A small self-supervised audio encoder (BEST-RQ), trained from scratch: batches of 64.
Rows from block 2, named by matrix and row number. Rows with one number belong to one neuron. Each number is 128 + 32 x the weight over its row's rms, rounded and kept within 0 to 255. All counts start at 0. After the name is the row's rms in percent of the matrix's.
# fc1: first MLP up (model.blocks.2.ff1.fc1.weight, 576x192), inputs 0-191
# fc2: first MLP down (model.blocks.2.ff1.fc2.weight, 192x576, transposed), outputs 0-191
fc1.346 109 [130 111 149 129 100 197 132  97 122 141  96  95 134 169 130  84 122  99 134  99 136 116 114 127  78 117  93 137 125 138  71 143 152 155 199 184 163 109  88 125 100 104 173  97  54 149  88 181  96 167 145 161 145 100 117 112  98  66 175 171 142  74 153 100 148 162  92 173 116 128 144 151  86 128 143 141 148 118  70  94 107 151 126  81  57 130 162 166  91 140 129 140 138 122 117 173 178 112 100 136 127  42 130 105 122 105 120 121 126 155 129 115 122  82 118 157 105  86 118 185 169 104 122 171 202 156 122  87 153 165  60 104 127  62  75 133 128 112 101 118 110 101 149 182 118  73 126 139  86  74 197  94 163  89  87 107 150 147 100  92 134 136  82 134  54 126 147 156 159 100  88 139 114 154 129 143 112 143 167 101 139  89 145 105 134 115 108 119  82  75 127 136]
fc2.346 101 [ 82 150 110  68 101  69 158 123 121 146 111 113 163 168 142 147 128 144  91 114  78 135 162 156 147 189 118 113 134  89  83  98 104  95 135 128 157 149 147 100 131 125 113 137 107 148 116 149 132 109 161 132 107 128  93 125 163  77 123  75  85  76 167 178 176 156 214 111 127 168 212 162  53 129 179 102 178 110 106  88 183  69 159 169 144  64 109  85 134 139 127 124 116 105 169 143 130 122  69 192 157 130 125 129 104 119 103 126  95 109 136 107 139 107 143 158 169 146 159 144 185 123 153 108  93 149 134 164 150  94 159 128 148 161 145 129 139 135 154 135 209 149 170 143 118 150 177 129 109  90 109 152 151 145  84 141 159 134 131  93 110 106 164 112 158  81 102  92 158  79  79 143 110 107 107 100 169 105 150 189  93 149 179 148 179  87 157 146 103 151  48 144]
fc1.347 106 [163  74  75  74  81 149 101  72 132 144  73 174 137 169 100 101  73 142 108 117  85 123 161 110  65 140 127  85  93 161  37 162  99 111 106 159 133 130  68 163 101 160 125  88  67  81 129 128 104  88 141 116 142 127 145 121  73  59 104 159 101 100 137 102 126 128 131 139 100  97 100 150 113 135 126 145 138 122  75  67 164 100 141  78  80 120 146 162  76 108 110  76 112  69 146 133 138  77 102  89 119 147  64 123 135 139 121  91 132 131 116  93 123 128 133 184 109  79 162 200 144 121  99 122 157 134 161 132  99 133 100 101  93  95 142  78 121 154 106 145 144 127 125 124 105  98 103 124  55  69 122  80 140 116  78  89 120 164 109  94 124 111 126  87  72 110  54 115  89 115  85 150 148 118 114 121 112 124 130 158 158 111 118 123 112 130 158  74  82 109 103 187]
fc2.347 066 [111 121  97 110 132 151 163 116 139 170 114 158 143 183 110 102  83 129 101 127 107 129 121 131  69 142 107  91 104 122  86 130 117 105 155 138  87 136 103 128  94 130 119 145  90 110 152 136 143 143 152 124 119 119 136 116  82  81 144 201 137  89 142  92 153 198 135 107 131 164 101 187 120 144 133 133 145  76  66 108 110 104 160 106 141 121 185 113  80 120 135 135  98  98 155 106 124  87 139 123 144 159 138 153 128  95 130 102 127 162  95  88 152 209 152 151 106 104 110 154  96 189 176 166 197 116 171 127 111  96 110 106 134 147  20  82 139 131 117 147 209 106 213 140  99  94 106 123 105  97 122  84 153 127  62 122 132 161 108  49 137  85 103 126  69 121 101 177  64  50 178 172  77 118 104 143 100 118 138 135 140 123 135 136 104 138 129 138  96  95 122 197]
fc1.348 114 [141 154  89 106 166 129 115 125 145 135 101 138 175 103 107 126 120 108  95 122 131 141 125  77  96 110 122  79 103 116 108 175 145 124  93 126  94 106 133 151 142 121 144 107  87 152  91 136  88 151 112  93 132  76 136 154 149 120 149 115  86 199  84 147  87  87 138  87 169 102 160 152 146 112  53 138 115 123  85 159 113 115 141  99 116 170 184 115 112 105  72  75 140 106 153  91 106  76 134 106 149  64  90  94 151  91 134  66 157 108  98 120 134 179  65  84  75  65 125 148  87 139  95 188 125 136 114  94 117  81 114 111  89 108 120 118 145 197  74 117  90 101 114 164  92 131 112 145  53 104 127 141  88  92  84  77 141 146 138  78 123 144  90 180  83  61 146 129 132 132 176  96 100 118  63 162  78 134 204 133 169 124  87 147 145 116 141 122 112  69 104 147]
fc2.348 125 [220 100 122  97 187 132  81 160 157 110  89  91 121 191 120 175 132 157 180 142 158 127 128  87 180  96 110 168 128 144 127 133 173 168 145 128 166 159  67 136 146 114 135 160 101 165  77 160 107 148  72 170 108 113 129 150  99 112 147 143 116 161  72 155  95 167 140 114 162 102 114 118 124 122  87 127 122 178  77 135  99 163 101 136 151  87  97 201 167 116 142 128 179  96 138 170 126 183  93  89 123 139 162 113 164  91 164 101 136 120 131 104 126 172 110  82 114 141 102 159 119  82 104 204 100 156 139 134 146 163 127 106  94  79  73 111 127 110 139 157  88  95 120 147 133 182 135 155 139  89 134 157  85 100 163 128 165 115 128  64 153  92 177  56 141 126 139 132 120 124 194 121 124 170  93 124 181 127 154  80 155 132  84 121  63 181 168 150 146 164 120 136]
fc1.349 127 [140  57 119 135  93 152  94 100 137 146 150 117 133 208 159  97  79 154  82 177 101 127 121 143  97  99 157  50 101 118  69  83 131 102 101 139 117 117 113 132 141  44 113 124  82 164 114 159  82 146 184 134 107 121 113 143 103 117 116 183 145  94 143  71 109 163  99 160 106  76 153 120 149 132 133  92 111 105 111 130 119 160 146  57  57  77 122 139  58 108  94 111 123  93 185 130 145 115 111 130 121 145 133 169 190 114 115 126  84 113 151 151 161  87  44 172 125  94 147 129 184 162  76 135 131 115 130 127 137 130 115 117 115 125 117 106 141 184 156 115 145 103 123 120 150 126 128 101  86 116 118 105 161 149 118  76 124 183 110  70 123 132  49  95  48  87 136 149 119 107  92 170 155 138 102 157 124 109 130 153 147  71 167 112 190  65 156 111 129 130 141 129]
fc2.349 142 [144 119 125 120 127 107  84 114 134 132 144 132 139 148 136 120 127 151  96 136 142 127 113 179 142 123 169 117 132 114 121  87 115  75 107 116 160 184 192  86 143 112 102  72 109 156  87 209 105 126 103 110 103 165 131 147 116  82  46  98 104  83 166  69 179 120 170 163 134 103 160 117 158 114 144 146 136 117 163 110 149 112 123 142 109 140 136 141  98 186 149 147  77 139 112 198 121 127  86 131 154 168 168 155 121 136 174 117  94 152 119 134 107  99  43 123 167 148 127 136 147 132 103 111 102 126  69  86  92  75 100 205 135 109 142 100 167 153 129 138 193 170 137 118  86  66 174 104 104 142 126 139 153 113 116 109 120 162 128 121 133 129  89 128  62  47 116  88 113 196 100 130 168 101  82 145 154 106  95 110 133 109 190 210 179 112 129 134  66 167 114 179]